Weights of a small image classifier.
Model: 40-pixel images, activation silu, moe expert_choice, num experts 4, patch size [2, 2], depths [5, 5, 5], widths [96, 192, 384].
Training: soap at rate 0.0018, 5400 steps, batches of 64, held-out accuracy 99%.
Data: 97500 training examples, 3.5 epochs.
Rows from block 3 of a small image classifier, named by matrix and row number. Rows with one number within an expert belong to one neuron, the router's apart. Each number is 128 + 24 x the weight over its row's rms, rounded and kept within 0 to 255. All counts start at 0. Numbers have three digits each.
Before each expert's rows are labels from the 100 images, of 14976, where the router gives the expert most weight on average: "peak on" is the class under the peak; "top examples" is what is common among them. Only what is clearly more common there than usual is listed. The data: rosettes with rotational symmetry. In brackets: how many of the 100.
# router: router (model.blocks.3.mlp.router.weight, 4x96, trained with AdamW), inputs 0-95
# up: expert up (model.blocks.3.mlp.up, 4x48x96), inputs 0-95
# down: expert down (model.blocks.3.mlp.down, 4x96x48, transposed), outputs 0-95

# expert 0
peak on: rosette (91)
top examples: warm (72)
router.0:113109100145122150135096118095132149116137151125087083145078169083120116139121106123102138136106119128147090139170122130113145108155169151107115097099110173153136123099131144138141150128145137147098137081130160129080132140138138144153151126174196132176096148133102123101135132147123113099
up.4:052143128128128125128090205127128128128128128128128128158128097113128174128128128128128128128128128155128128170224115128128128128128128128109128128128128092128128128128148128128128138133128072128128128128074128128091159190161128128128128118128167159128128128125128128128091128202128096128
down.4:128128128128076128128185094128128128058107128128128128128086128128127178128128128128128167103128092104128128077128117128128128128165128128178128128128082128128146128088086176128128128128128161030110128128128128128177128144081128128159128128137109128128128153128128128128128137118128128082
up.5:128128128128128128128101128100128128128128128128128128128128128128106128128115128128128128128101128067128128128128128128088128128220128128211128128128090128128043161128161128128128160128128128128128128128128128128128128087128071128056118128087128128117128128128128157128128113128128160205
down.5:128108132128128128128162128076128128128128136128128128128128088067128128128145128128128128143128128128079128226128128128186128107128128128128128128128128128128128128128128128044128107128128193128128128128128128128128128128190235128128167128128128128128128128128128128118128105128128128128
up.6:128157128191128128128128128128128128128128128128081128128094128128128128128074128128128128097128165120205128128128128128128128125128130128128128128128128160128128128128128128128149128154128167072244128128128128139128144143128128128128171106164128128097038128128128128146086128128128128128
down.6:128128128128128128151128128128128123128128128128128063128128128170128048128189121128128128128147128128128128080128128128128128149128110169128128128128128128128128128128128111128135128085152128128046128128175128128128128128128129148128128128128128172175175128195169223128128128128128128121
up.7:128163128128078128128128128128128128128178128128128128128140128128123128128088128128048120149128128128128128128128128128171128128128128128090128107128128218128128079154128128128128128120088128128128128128128128128128128141075218128063128106128128128105128128179128128128128061128128128106
down.7:128128121128128128074148128128128128127128128128128128128128128072128128139128128128128128128128128128128065128128085128128099128128128063128128125128035089128128128098132128132128128187128132153128081128218128114128086128128111128128128128136128128128069178128128128128128096128128073128
up.8:128128128128128128128128128128128128203128127128128128105128097128168128128128128128156128128057102107128128200178128077128128128128101120128096128128128150144128128128146078075078128159128128212128128128143128128128128128071128187094128128128128128128118128128128128168128128154128128128
down.8:128104177120128114130128128128128168096128128128128128128161128128043168128128128128128127128128128128128128128114069128128128128128128128128130128193069075163128234128128189161196128128128128128128128128128128128128128128128128128128128128128128128128128128128128128115128128142183129128
up.9:179103128128128128128128128101128128128107128128128128128126129087128082128128128216128128128189128128146151128144128128128173128115128128128128128128128128128128128128139128128128128128128128128128128057128144160027128128128128156128172139128128128221128128128128128128100128071128128128
down.9:088128128128155128128128128151128128128128128128128128128147128128128173211058128128128128086129128113128128128122128128128128128128128128128134128149128128128128128128128128128128128167157128128128128128163128128184128128215128128160128128128128091000136128128128128128128128152128128128
up.10:128128128128067128128089128128128128128128100128128128128081097128128128128128128128184151128128128128128128128128128128128128084128128128128187180128128080128055128104128128128128091128128128128013089128160128074128141128128128128128128135160062110128128128128128128128128128128113128128
down.10:128128128128159128128128128128128128128107128128128128128128128128073128128126128128110128128128177128128128128128128128128128128128128128085128128144128128128118101168128128151128128128128080128245157128128128202128128128128128128175085064083182205137128128128128128128128128128128128087
up.11:128136128084149089128128128128128128128128128128128128154128128128081128109128128128128185120189128135128128128128128155128128128128128128128181128128116128190128128165128128198128128187205128128087128128128128128128128193148128075074128082143128128128128128146128157128128128128165160128
down.11:071128128146128128102083128128119128128169158181128128128093077128128128128128144128128128128128128128181128128128128156159128128097168128128108163128128155099128181128159128128152128128155142128145118128165147128128128128128128158143128128128128188146128161128201080161128157190128128081
up.12:128128128128128128173157128128128128128075178189178128090117128128128128167128128128142128144128128128128128128128097128093128128128128128193128128128128128193100128128128128128197128128128092128128128168108189056128128128157128107128128128062128128128128185128128128128128128128128134128
down.12:077128128128097128128128128128128128111169128128104128165128123128128128128128128054162128202175128112041128163128158128128128128128128128128108128128128128128153128128139128128106128049128128093172128171128128128128128128140107128219128128128128128128128128128128128128120128128128136167
up.13:128133128128128128128128081128128091128191198128128128128128128128074128128078128128128204128128128153128128128128128128197117128128128123093128128128128128125067128058128128128128160128123137101128155128128128128128128229128128128128120128128128116128165128086128128128128128128128128128
down.13:118082128128128182128090168128128123083128090128128128128053128103167128128128172166128068128102128095128128128128094128128128128128128128128128128128086128058198128128128128128128128128128159128055128128128167128128128128128113128128128175128128121150128128128128128128128128117128128069
up.14:128128128112152128128128128058128128128150128178128128128128128128128128128083128128078128128128159183128189128128128128128128128128128128128128128128128215128128128128128187092128128080128128128128108128128128128128128186128087051154128128128128128128128128128128099211128128128128128128
down.14:128128128128062128128128128204128128120128128128128128128128128128128128128127149128197088150090128104128076170123128128128128073128128128128128128128128128128128128128128034128128173128128128128128128128085136128128186128128128160128128128128064123128128128128190178128128128128128102128
up.15:128128128157128128128128128128128128128113128128128128128128128128128128129128128170128128078086128128128128128124128128128128101149128128128088128128128128194128091147128148069128128128128142128068128045145189035128128096128128128072137128128128177128128128128128128128128126128201128128
down.15:128128128128072128128128135128120128128128128147128167108128097128128128128128128128128112128183128128152128128128128128128128128128172128143128128120128128128128092128128128165082128097128128128128128225062128185128165128050156128159128128128128128128128108128128128128128026128128128128
up.16:128094128128128128128128150128091128128128128087128128128141128076128128167128128128128138095128145127128128128059100128128128171128077128128079128128128128128128117076128128128128071128177128128128128128128128042093199128128128128128092128128128128128128088128128128156208128138128128128
down.16:128128124128128128128087090128128119128128128128111144128065128128128128037128124128128128128128128128142128128161128128187128128140128128128119128128128128128128128128128128178128128128128158128128128128128128253160128128128120128128128128128132151128213128128128089069128128128128121162
up.17:153128120089148084128128185046128128128058128128166128128128128128128128128128128151162119128128130128128025128128156128128128128128099059128128077128128131128128128128128128128098128163128128128072118128128128128128128111128128128189128175128128128128128128128128128128128128156128128102
down.17:093128128128037128128128105162128127128160128128128128128128128127142128152128061101100163128128128128153163136128128128128167128128128128128128128128184078128128128128093128161128128128128128128128149128128142128128040140128102128070128128115219128128109153128128128128128128086128128128
up.18:128139128128128128128128128128128128128128128128128144104128128128128128041191220128128128059128128128128128128128128128128097128128128174173128128128128128167128187073128128128128128128128128196128128143128134128128128128128128151128128128089128157128128128130128221128128128128128128128
down.18:128128128128128128128161128128128128177128128203128055128128128128128128128128128128128128154128128131128157128128128128128128128128128129044128128128128128128128128173112128128128128106192128128128128068037128128128128128128068128128128133166128117180128163128128064128108128128128128128
up.19:128128153128128128247128128128128128128187128088128128128132128040128128128128128128128128128128128128128169128128128128128145128128131128128128128128128128128091120128128162060128128128128128128128128204128128128188153128128128128128128128128128086128128128054128128094128128128128137128
down.19:128128120128128128050128128129128128128128128128154140128128128128128128155128128128128128128135128128128128128128051128128128155128128159128168128128128138128128141128128128213128128128115128128128128128128128128128128128214139128128159128255128128128128128128128054128128128116128128128
up.20:128128095128128150128128128128141128140128096128128111115167128128128128130156128075128156128128060128137128175141128065128128166144065128128128134128128128165128112161160128128128145128220128128129128116115189128128128128128128128098128128128128195204128128128128128128115128128128128090
down.20:128128128128128128128128078102128164128128128128128160166159128128128128128128128181128128128128128128128175183128157128161128128128128128128128128102088113179120176128114081128128128128128128128121092128128128202149128177106128116180128116128128128088128218148128128128128082128149128169
up.21:194128128137162128101128128128128128128128186128123128113191128114128128128128128128128167086128128167128128128066128128128065128128163128128128107128178128128102180128128084128128203128128121128128128128152128113144124092128128165128128128103128072128128128128081128128135070128128128136
down.21:141128128108128128073177128128128128097128058116128128128128128150128128128128128128091054149128128128128128128128128128128128128128128151128128128092128128128210128128128098090153072128137128128128128098128128058128082128128128150057128128128128128128128083128128080128128128128128161172
up.22:128128132128169128128128068128128078128128128128050128128156128128079168128148128128104186128128128051128128128110171128128128128128128148139173128128128128115069128128128128128128128128177150128128089129128128128128128169100128163180128128106175128128128128128128128128128128128092185128
down.22:128086128110122128065128187231128128128128128128211128128128128128128112094128128080165076128128128128179128161128128128128128128128063128128128128128128128128128128128135128128128115128102097128176128090128128128128128128148108128128101128128071128128128128128128128160128092128128128128
up.23:128170128100101128128128185128128128093128137180128128128128128128128128128147128128128128128128128128128128128128128128136128194128128128177128128128128128128128107042128178145084171128128157128128183128128128128128128128018147128128128128128187128128113128128128128093128128128128085128
down.23:120128130128148123221128128105128128157128128128128128128128128059128128128165128128128132118128128118128123074159128094128128128128128123080128156197072128128203160125128128128154029128128128128128171128128128128128128128152113128107128128101128128128128128128149143128110128128128141112
up.24:128128128128128128128128128128128128128128128128091128128128128163128128128128128173190091151128128128128128128128128128101128170128128128167161128153079128128128128128128081128128128128197128128198106128128128128128128128128128128162128047234128133128128128182128102086128128128128128128
down.24:130128128128197128131128128128128128128162128128153123128128128128048128128128128034128139108128128128041128128128156128063137128128114128128128128128128128128128128175128128128171128128128128136128128128128083128128128128128058141128128128128128128128128128042161144128128128128128128128

# expert 3
peak on: backdrop (99)
top examples: three-fold (62)
router.3:169105170160098143175117124133117119153082110143167108136113115124153108104138120140146106135143116130123160137131123171075127111107079157150113171151163137104125109113126147157111122122102125144156148153092107121168151130148124155112103151125113069077116094092112113141147133126156097130
up.4:128096128128128147080128150128186128128128128128128049128118128128128128128128128128164128102128180121128128128199128128128154128123128128128128216128113177134079128128128084128128128128176128120160153128128128128128128128154128128204128128128124128176128128128128128177128128128128128101
down.4:088126157128080128128128150128128128128128128128128128128128208128128128128128128128128200128128128189128128128128128128128154128128128128096128060128128128128128128128125133128128160128078061128128128077075077092128136128128128128128128128128144155128074128128182128128128157128067128128
up.5:128128139128128128189128169128128128116085128128128128128128128191128128128200128138147128079153128128128128128128104128128128128128128134128128128145207072128128056128128128217128128179128128128159128128128128096171128128128128122128128128128128128128128128128128195128156128128128128128
down.5:128128128128128093085107117104128128128128128128128128128132164128128158191038128128128128128054143130128128128099128128081128128124132128128128128128129175128083128108184128128159128128128128128106128208128128090128128183128128128128128128092128074128128128085128128128128119129161128157
up.6:128120128128128103159128161128128128128158128128093128136128128128128074128152128128094069128128177128128128128172128128101128201128151128128128128128117128079128128084070128128128128128128128099128128128068128128099128128128128128166117128128156105128123128128128098128128128109128128010
down.6:128057119128040150128106128128103070128128128085128128146128149128178128128128128059201128128057083128128128128128111128128128097146128128128166128128128128128160059128128128128128128128128106128128147096128098128128128128128128128128128128101128128128165128152109128151128128138128128128
up.7:128128047128128152128104107128178098128128128164128128167128128128145128128128158128128128128137118128135128079128168128128155128128098111104128167128192088109171159128151128128128128128128128128103128128148128128106128109128128128189128068128076063128141128128133128128083170128148095157
down.7:128128191128148128128128165128128128128128128124128128128111124128128128128127128110128128128077156128128128128128171173147128128128128128128128128128128104128128110097128128070128128188128128096049128128128143128128191079128128128128128128128128128146108128128128128199128192128128128035
up.8:128128128128128128128128128137128128128053128128064128128128128071128128128128128128084128109128128103128128128128128128128066128128128128040210128128128128069128128128128128128190128128128128128128128195158128128128128170128128128128128084128128128128128128178128153128141128094128128128
down.8:128103128128128128128104128128128184128179111152161128086172128128157098128128128128133128128128128203128128094128128128110128139128128128198128128128128128209148037128128128128128128128128128128128128128128128128166138128128173128128128128154128193195110128128128128128128128113128128128
up.9:128128128033128128128184128128128128128128128128128128144128128187128128128128128128128172128128166128128128128128128037128128128128128128128145128131182128195083128157098128160159153128128165128128162123128128128128128128165128128169128098128198113169128128128128128131115128128128128140
down.9:128128128128128128161128202162128128128138124083128128156128207095128128128128128077128128128157128095128162128180128128128128128128128128013109069128128128134128128128128128134128068128155091128128128128128128128128128128128128130108128128128128128105128128128128128128122128079128128077
up.10:202151128128128128180128128128128128128029128128074128179151128128128128128128128128128194128207128128128128128101128136128128128128128128128128128142128128209128128128168128128128156128128128128101128128135137128128128128128128128128128128128128128128128128094128128128128180128128128202
down.10:049128128128128128128128128128128128128134128128228080128128128128128128128128099128128128128128128128128128090128128128128119115128128128128128128128128128125128128128128109128128128128128128128128079128117112066128128128158128128089102159128101027128182128140128128128128076068145078128
up.11:128128128128128128128163128181128128128097093129128078128128128128128102128128128128153128128036082128128128143128128172182128128128128064168055128128128128128128128128128128128109128128136128128128196128128128128128152060128128117128128198128078128128128128128157128128128128128128128128
down.11:080128128031128118128109128128128105128128218205094160128107128128128191088128128128063126150128128128175165116128128075148128128128128128128128128128128128107128111128168181128128128128128128128128128128128128128128116128128128128128128128128128128128128128128128087108154155128128128128
up.12:128128178128128114128128128128128128146128088128128169128128128180157178128128103128151128128128096128128128128128128128128118128128096190128128181128123126100154128115128128190128128128150128128128128170128128128128128128107128154128128222128128048144207128128096128128128128128128128169
down.12:202128070128080128156128128052128128083128128128128104128128128128128109082083185128128123128149143128128128128128128214128128141128201128128128128168128128128128128172128128128128128128136104128128128128076128128144128158128096128128128128128128128128128119128128128080128128128163096128
up.13:128128128067128128128128128128128128128060128128128128128128128128128128128184128128193128057073128128128198128128163128187128128128128128128093128128128128128128128128128128053128077128112128154128128128128128128128128128128128128128128187128101128128128128192184128128128128128128128128
down.13:151135128151170128128128165115128100128185207116097128152144128128128145110128128128128125128159128159128128086128128128128037137134128184128128128101128124131128076090128128189086197128128128147128128128128128128128128177128127128164128128128128128128128128128128128128149128087166128120
up.14:128128128182128128128117128128128145154128128128128128128128128128128128067128128165128128128128128128128128128095128041128128128128128128128128201071128128128128165089128128128128128128128128128128195113128128128128128128128128128128091118128027128188128128128128128128198128161128128128
down.14:153128128093128157128128128128128128061186202094128149128128170128128128180128128128128128167069128171165084103128128191128128056128128128128128128128128128209128128128128128128128128128063128126128128128141128128128128128128099128128128128128142128128128128097128128128128128128128140128
up.15:188128139160128128185106128128128128128128128118105128196128128128128128142163128128128128128128128119128086128128128147128128128128128192171128128128113128128128128128128128128128128211128128128169128128128128128128128175128072128128128223128128072128065128128128128128128127128088128128
down.15:095131128128128128128128128128128128145128128128128128128200128123128128128092128153128199081128128204128128128178135128101128128128128128101128128110128076139128128165162128128128128128194128128179128140128128063128128128128198114128128117170070128128128128128087128110128128106128133128
up.16:128128128128102128131191086128128128128128128094128168128128128128110128144128128167100128133156152128128128128128128191081128128128128128128128199175128128164128128145174128128154144128092128162180078163128066128128128128151154128138102186121128094128128128115128095128163128128160128159
down.16:128128128128128169093069128058128128128128128081164128128128100128128148155128168120162128128128128128086128128128128084128163093128128128128128128150128082128128128128128067128128128054169128053128125156128146169128135128128128128128149128128167128128128128128098151128064128131128128128
up.17:128128128074128188128128128128128086186096128128128128128150128128128128128128128128128128128128121128128128128082085128128052128128131200075128128128128128128126128128128128128128128128147043176128128128128128128128207081128128107128128079128128128128128128128185128128128128128128128128
down.17:128128193187128128128128128203128128128128128255111128204128128128128128128128128128128128128084128128128128128128128128128128128128128128128128128128128128093128128128128128128128128128095159128128128128128128096128128128128128128128128128094128128128128220128128128125128189128138128128
up.18:128187128128128128128128128128207128128134128184074128079128128128103128128128128128128128186128128128122128128128128128128128105195083128128128128128128128128055128128128128142128128128128128089128082128128172128128194128110128128128132128128128128128128099180128128163158128128172128076
down.18:128104128128128128128128128187157071128118128128152128128098140128128128128128128154128061128128128172128128128128128128128194199128184128128128128066128128128208128128128177128128128085128128128148128157128128099128128137128135128128128128128128128174128129086128178079128128135128128128
up.19:036128116098128128128128128128054160128079128128128147128128150128099109128128128128185226128063126128128135128128128128128128128128045128128128128128128128131128128128128128128128124128128128128062128128128128128128128128128128128153128128128128128128128128099102128128128107128066128128
down.19:161116165128177128128128128178128128153128128128146128145128128128150170128128128128128128162128128128128128183128128128128128128128187212128142153128128128091085128049128109128140166128128128128188128128210128128128128128128176128128129128128128128134106128128150128128067128128128128128
up.20:174128128128128128128112128128128128128121128128077128174153128128128128128128128128128156136171128128128128134170128205112128128128128128128155128128079128128128111128128128128191081128128128128124200128128082128128094128128128128128128128128182128128063128128128196128128075128128128193
down.20:128128133128128128128128128109100128128128128097201161075128128128128128128128054128128128113128128128043128128128128101095128060128128128128128128128128128143128203128069128067128128128128128150149128128120128128128180159128128128128128128128074128120128128128131068128128128144128128128
up.21:128128117128128128128128128128128128128196037210128128128128128128128128128128128128024128128128128128128128128128156128129128128128136128160128128128128128138128105128182128061128128128128128128128128128128128128128128122111128188128128128128198128128128169128128134128128075128128165128
down.21:128128127128128128128128117128112128128164128087128128128128128128128128128128128128197039106128128128180128207111128128128128128128128128128128128101190128128129128128128128195147097128128128128103128128128132128150070128172058128128128128144089128128128113128128114128128190128128093106
up.22:128128049128128192128128128128128128113206160128128128139128192128167128128128128128159128153128128128128077128103117128128128128128128128128128128061128128199128078128100128128128145163128128128128128101128128128128128143128128128128128067085128128128128128128128128128128128128071128076
down.22:128128184128128094128128128128128128128076128128128128128128128128093133128128128056128161128151128128128128128184252128128128128100138128128128137059104128128128128093128196128128128101128128128145128128128128077125128128128128079128128128132131128154128149128128147174128128128128128128
up.23:154189128162128128128128128128138128128096128128128193166128040138128128078077128128128128128128128128128173128128128128128128128058128128128128196128100106128128146106128128128128128172128128128087128128128128128116101128128160128128168128128128128128128128128225128131128128128128128128
down.23:128128128129128128162128128128221067128128119125128115128128218128171128191128184128128128128147128128128128128128128128128128128128156128128128068128128128180128128128128128069104128128128128210128128128091128128156128128128128128128083128128116128128128128128083128121128128128128128128
up.24:178128128128080128128128128128110128128128095128078128156128128184131128128128109123154128101128128128128128097128128131126192128093079128128164187128161151128095128088152128128128128128128128128128128128128128141166091099128134128118128150082057128128128128128071128128128128128208162128
down.24:128128128120128128128128128101128128088128128128128128090128128128128163128128095128128119128128128128079115064128097128128128128128128176128128172128128128128145031176128128192128128202128096128128128128128128128148128128128111128128128128192128128128128082055128161131128107128128121159

# expert 1
peak on: rosette (97)
top examples: vivid (80)
router.1:134105111160135109137108116118147123091122170141139126101104128100124167132135170141160144146111097111143154163112135074119111124135147089122095148142147092128122147090144152118137157157139089093095167140158087170151153122150155098145121102102089124108097102108146111126114086110164109105
up.4:128128140161128128128128154128096199128128128108128128114128128128069128167128108128089128128128128128128128146128128158106128128128149199078128128116128128128121128128128128128128128128128194169128166128128128128128154179128128215173128128095133128128128128128118128128128165133184128192
down.4:190128128128128128160158128128181088128128128128128128128194128186144128128128128128186128128155128065099199128128098128175128144128128128128128136188128162128128128128128128146128169128128191092128128128128128172128128128184128094128128128128128128128128152115128128115128128128128128106
up.5:152112128146128134128173046128128128114128128128128128152128114128128090128128128146112111134128173128116128128060128093128102128128207128163215128128128128128168128128128128128106128128128129128128128128128132046128177128128128124128128093147128128128121128128128183083149128128128128128
down.5:128149128151128150128121128197128155128180128080072128128101168128128128128128183132101128128128089128128062128128102128128150128128128141128128128094128146128128100128128128128128190128155129059195128128128128128128128128170128128128144128106128176128070128128128082128128128150128128128
up.6:177128128128128128120128128128128157128128128128128128128128128128128128128128128128128053128129128128128128081173128077128128128074128128128128164128128128128164128079128230128128102128128152128128141128169128125122128128128128128160068120128128157207128067128128128180128128128128128128
down.6:097128158128128128128128128128128128132119158128093134128088128128128128121128128128128096128128128128128094128128128255205084108175128128128165128128128128128128128103128128128128128128128128128128128184128128128128088128128200128126128128096073082128128128176128128128128128128128128128
up.7:128128128073166128151128128128128128128128128121128128128041128173128128024128128128128128128128128128128128128128153128128233128128128128128205128128075128068128110127105104128092128150128128128128128128128128128100128128128128128128128128128128128128128128128128128128087128128128128128
down.7:065128097128128128128128128128128123128207128138128128128128128095128128128132162128128128128128193185150128128128128117128128128128128128123128128128194092128093093128128128128155128159128078162128128128128170081195128128063128128128128128128128128128079128128127152128147111128066118128
up.8:183143128139128128128128128128185128165128128128097128128128128128108205128128128128128118128128128128186128113128128128081128068128128128128128128056128128128125156128128128068167128128102128068078067128128128128128128123120128128128114128128128128128151128128097128190128128150128181128
down.8:128086166128128128090128128177128128128097128128128128128128128128128047128128128128128128123128128128128141166171128128182139128128128128128212128128128128128096177227128128173128093128128125128081138087162128157159128128128128128128128128128128128128128150128128184128128128128128128120
up.9:128136078128117128128184054128128071168128128128128128178128128215128128128128128128128174128190128128128128128128128128128104128128037128128128192128128128128143128128128128128128128128128121128128128128128128105152128087128128089188128128128128128128128128128162128099128128128128128128
down.9:128128128128128080128098162128128128038128128128128128128065128128108128128128128128128128128052128128128128128128160128128128128128150128128128064128128051128159128128128128070128128128128128128128179128128128128128128128128128128102128128128128128128128128110128117191128128128222144128
up.10:128128092128128136162128128128128128220128144128046141128128128128145128128128128128128128128065128107108074128089128128128128128128055188128108157128128128128128128128128128128128128128128128128128154192086128111128142128128128128128151194128128128075128128128128128128128128128128180128
down.10:128128128128155081128108128175128128115128120128128156128128128128205128063128144128128128146128128123128128117128128085210128132140128128128128128088128128128128128128128190128128176128128128069128128095128128128077128128128128128128128128071128128128128128140202057128128128128127128146
up.11:149128128158128128187105128128128128128128128222128128128128122128160128128128128205100128128128128128128128109128128094155128128128128149128128128128183128142128128178069130084169128057128128128128128128184128128128128128128128069130128062128128138128128128128128128128128169128128128128
down.11:128128128128172108128128128128128128128128128128128128128081187217128128128154128128196128128128128128127128128128128128128128128128121128128128128128128128096128128128093128128128128143174178128174128183128128128128128128120128180070128128128128128128128128128128128128128128128253128128
up.12:128128128128128128081128158128128128128128156128128128128128128136128158071128174128128128128171128128128044128159102184128128198128128103128138128128128128216128128116128128128128128128122163128128128128098128128179180114128128128128128128128095128128128128128128045128128128128174149128
down.12:151106128128128128128128128128128128128128128115128128128176128084128128128141128128128128128128128128128213128128128128128128109128128122098128128128128128090109128059128158128128132128128128128128128128128128128040093128128187128128128128128128210137128094128109128128176051128058128128
up.13:128128128127172139128128060142162100128119087128128128121086128128128105128128134128128115128128164128079142128128119095099128163128128084128126128174128128128072128128128128089185128101176128164128043124128128128162128078137128128128128128128128128128128128128128128128078128128095192128
down.13:128055116128150128156128119128055128128128128128128128128128128128128128128128128130128128128128128128128128141072128128128139128190156128146128128128185128128128133185128128073128128094128128128158128128128128128163128128128033165171128128082128128128174128128128131128140128118181177128
up.14:128128141128087175148128128128128128128128173128128091128128128177128128128128128128084130121117128066128128128139128128060128128128128128151122128138128128166128128128128128174128128128128128128128128104128128128138116128133094089146099211128155128096128181128128198129126200104128128187
down.14:128128128128128086167128128128128128157128128128128060128128128061128128084128128128128128128128143128090155078128152128139128114128128128128160128128061128128144128128046128128128086134163128128155128128089128128128128128114128128128128053128128090128128195113117128147128128128116065128
up.15:128175128153129128128157085128161128167128128128128151128128127064128155128079128128175128095128096128128128121128128128119167123128128128090128128128128047144128121128107128128199128203128081128128128128128128128128128086128128135069128128128128128100164128128128128128167085162128128128
down.15:128050128108088128128131128178128128128128128128128128128089128128128128128182128128102142152128128128145128183206128128128134128128128128128128128098128128128128149078163128171108128128128128128128128128128128128128128128147128102190128048128183128128128128179176117128112126128177128128
up.16:128174128128076199128128128128128122128128187128128128081147128128056157128128128128128128064128128128128128128128137062083128128128128065203128128128128128128128077139128128147128128098131128080128128128158128128128128128128137063128128128099128128128130128128128128128128128128128128158
down.16:128128128128128079128128128128046128128128167101128054128128118150128128128128137128128182128128051166128138128128128128128128128145128128128128128128128128128128128128128128128104085128128128128059141128128154128184128128024128128120128185128128128128128135138128092128128128128128142128
up.17:148128072196128128128128128128180135125128208128128035128128149128128128128128128128128128128128128089128116054128128128128128128128096105128128128128128128128192082128176128128169159163138128057128105166128128128128128128128128128128128128128128142128128150135128128128128128128128128128
down.17:128128128111128128065088128161128128097128148128128128128075105128128128046128128128167128132128128180128114145128128161128033128128128128128184128119128128084128128128128128158117128128128138128128128128128128132084128128128128128128128128096053123128128128104210128128128127129128128128
up.18:164095128128128128128051128128128128128128078078128128128128181128128128105113128128193118128128062165128128128128128128128128128128128151140128119128128128128128157126064128128128128128156102128128157169128128128136074079162128128128096128128093128128128128128128052128128128125174089147
down.18:128128128128128128128151128134128128136128173128128128128146128128128157165128168128061128128128128128128128128240128128128049128136128128080152128128128128163128128080128128128128100128103177128072128128128128128128164128128181128128128128128128128128128105194127128128128076128128128128
up.19:070128128092138128128128128215174128128067128062146180128128128071143128162128128128128128115122128009128128128128162116128168174128140128128128128128128128128128128119141128128128128128128128157083154128128128128128128104128128128128128128128096128128128128128128128128128128128128128128
down.19:128128128128128128128128128128053128128128060128128128128128128128182128128128128133156128128128128155128128128128128165183088091128128128128153128128128194128128165073128128128128128128128128128128128128164128128087045182128128128128128128128128128128128128150128128163128128128225128128
up.20:128128088128128128128128071119179128160128128182152128143128106128062128138128128128177128128188148128097128128094128128128128128128123128149143166111128051139128128128177128120128128207121128128128128128128128128111128128128147100128113126128103112128128069128179157173128128136097128128
down.20:128128128179128128079128128128161128056123128090128128128128206128150128128161128147128128128128132154128128117197157169159128080128167128128128128090125128117128128128128128078128128128128098128159176128128128125128128087128128128158128089128128173128112128172128128128128128057128115128
up.21:128128128128128066139128128128064128128128128202128128128128128057091128128128178168128071128128128128128128128128128128128128128158128127128128128128128158128128128128128128128142128128128104128128128128128128140128128128128128204121128128102128128115164128083128248128128128128157128128
down.21:128128079128128161167128128128128128128169128128128128128067128128128128128128128128128128128084128128128068128128128128128128156128128128128128044128128086128128128080121157128128081128128128128139128128128107128128128128128128128128128128128128128128128128128128034037128110166128196146
up.22:101070128128128144128128206128185128128147128128128110128128128128128128128078137091172128128128152128128128128128121104128128128128128128128128128128128128128128161128128128128128181128187128143147181040128177128128087128128095071128160128128128128128128160128163167128128128128166128154
down.22:128128128196128077128101128047163128128128128128128128128128128128096128160128128128128128128128128128128145128128128128128163086128128128128130128128128128128154073135128128128128084073128128128128128128122128155128128128128128157128128128145178128128128195102128128105004128128128128128
up.23:144128144128128128128128128128206128132118128128118066113050180128128128114128128197128128128128128067128181128128188128126132128143128128128128128128096128128128128162128128128128181128128128128194128128118128127128128128088128128128128128128211148128128128157128128156128141128128128128
down.23:099169153175128128128128128128128128128128128128083128079128128128128124128070128086128128100179176210137128128128128128128052128128118149128128128115128128128128128128128128128128128218128100128128128128128128128128128128128128128128128128153082128201128168128128128128106173128128145128
up.24:107128128128128128128104157128128128128114128128171204099128128113128128128071128128128128128128145128129128128128128128128160175155128128093099146128128071128104128128128151128087128128128165128079172128169128128128128163102151081128128128128000128124128128128128128128128128128128128128
down.24:128079128061128128128159128128128128128128128128095128128128128128128140170128128109128128180070128128128068116128128128188126128128177128157128128128128128128131152051128128128128128128128091128128128128124128083128128150128128202128094128128128064128113076128128128128128128071128128128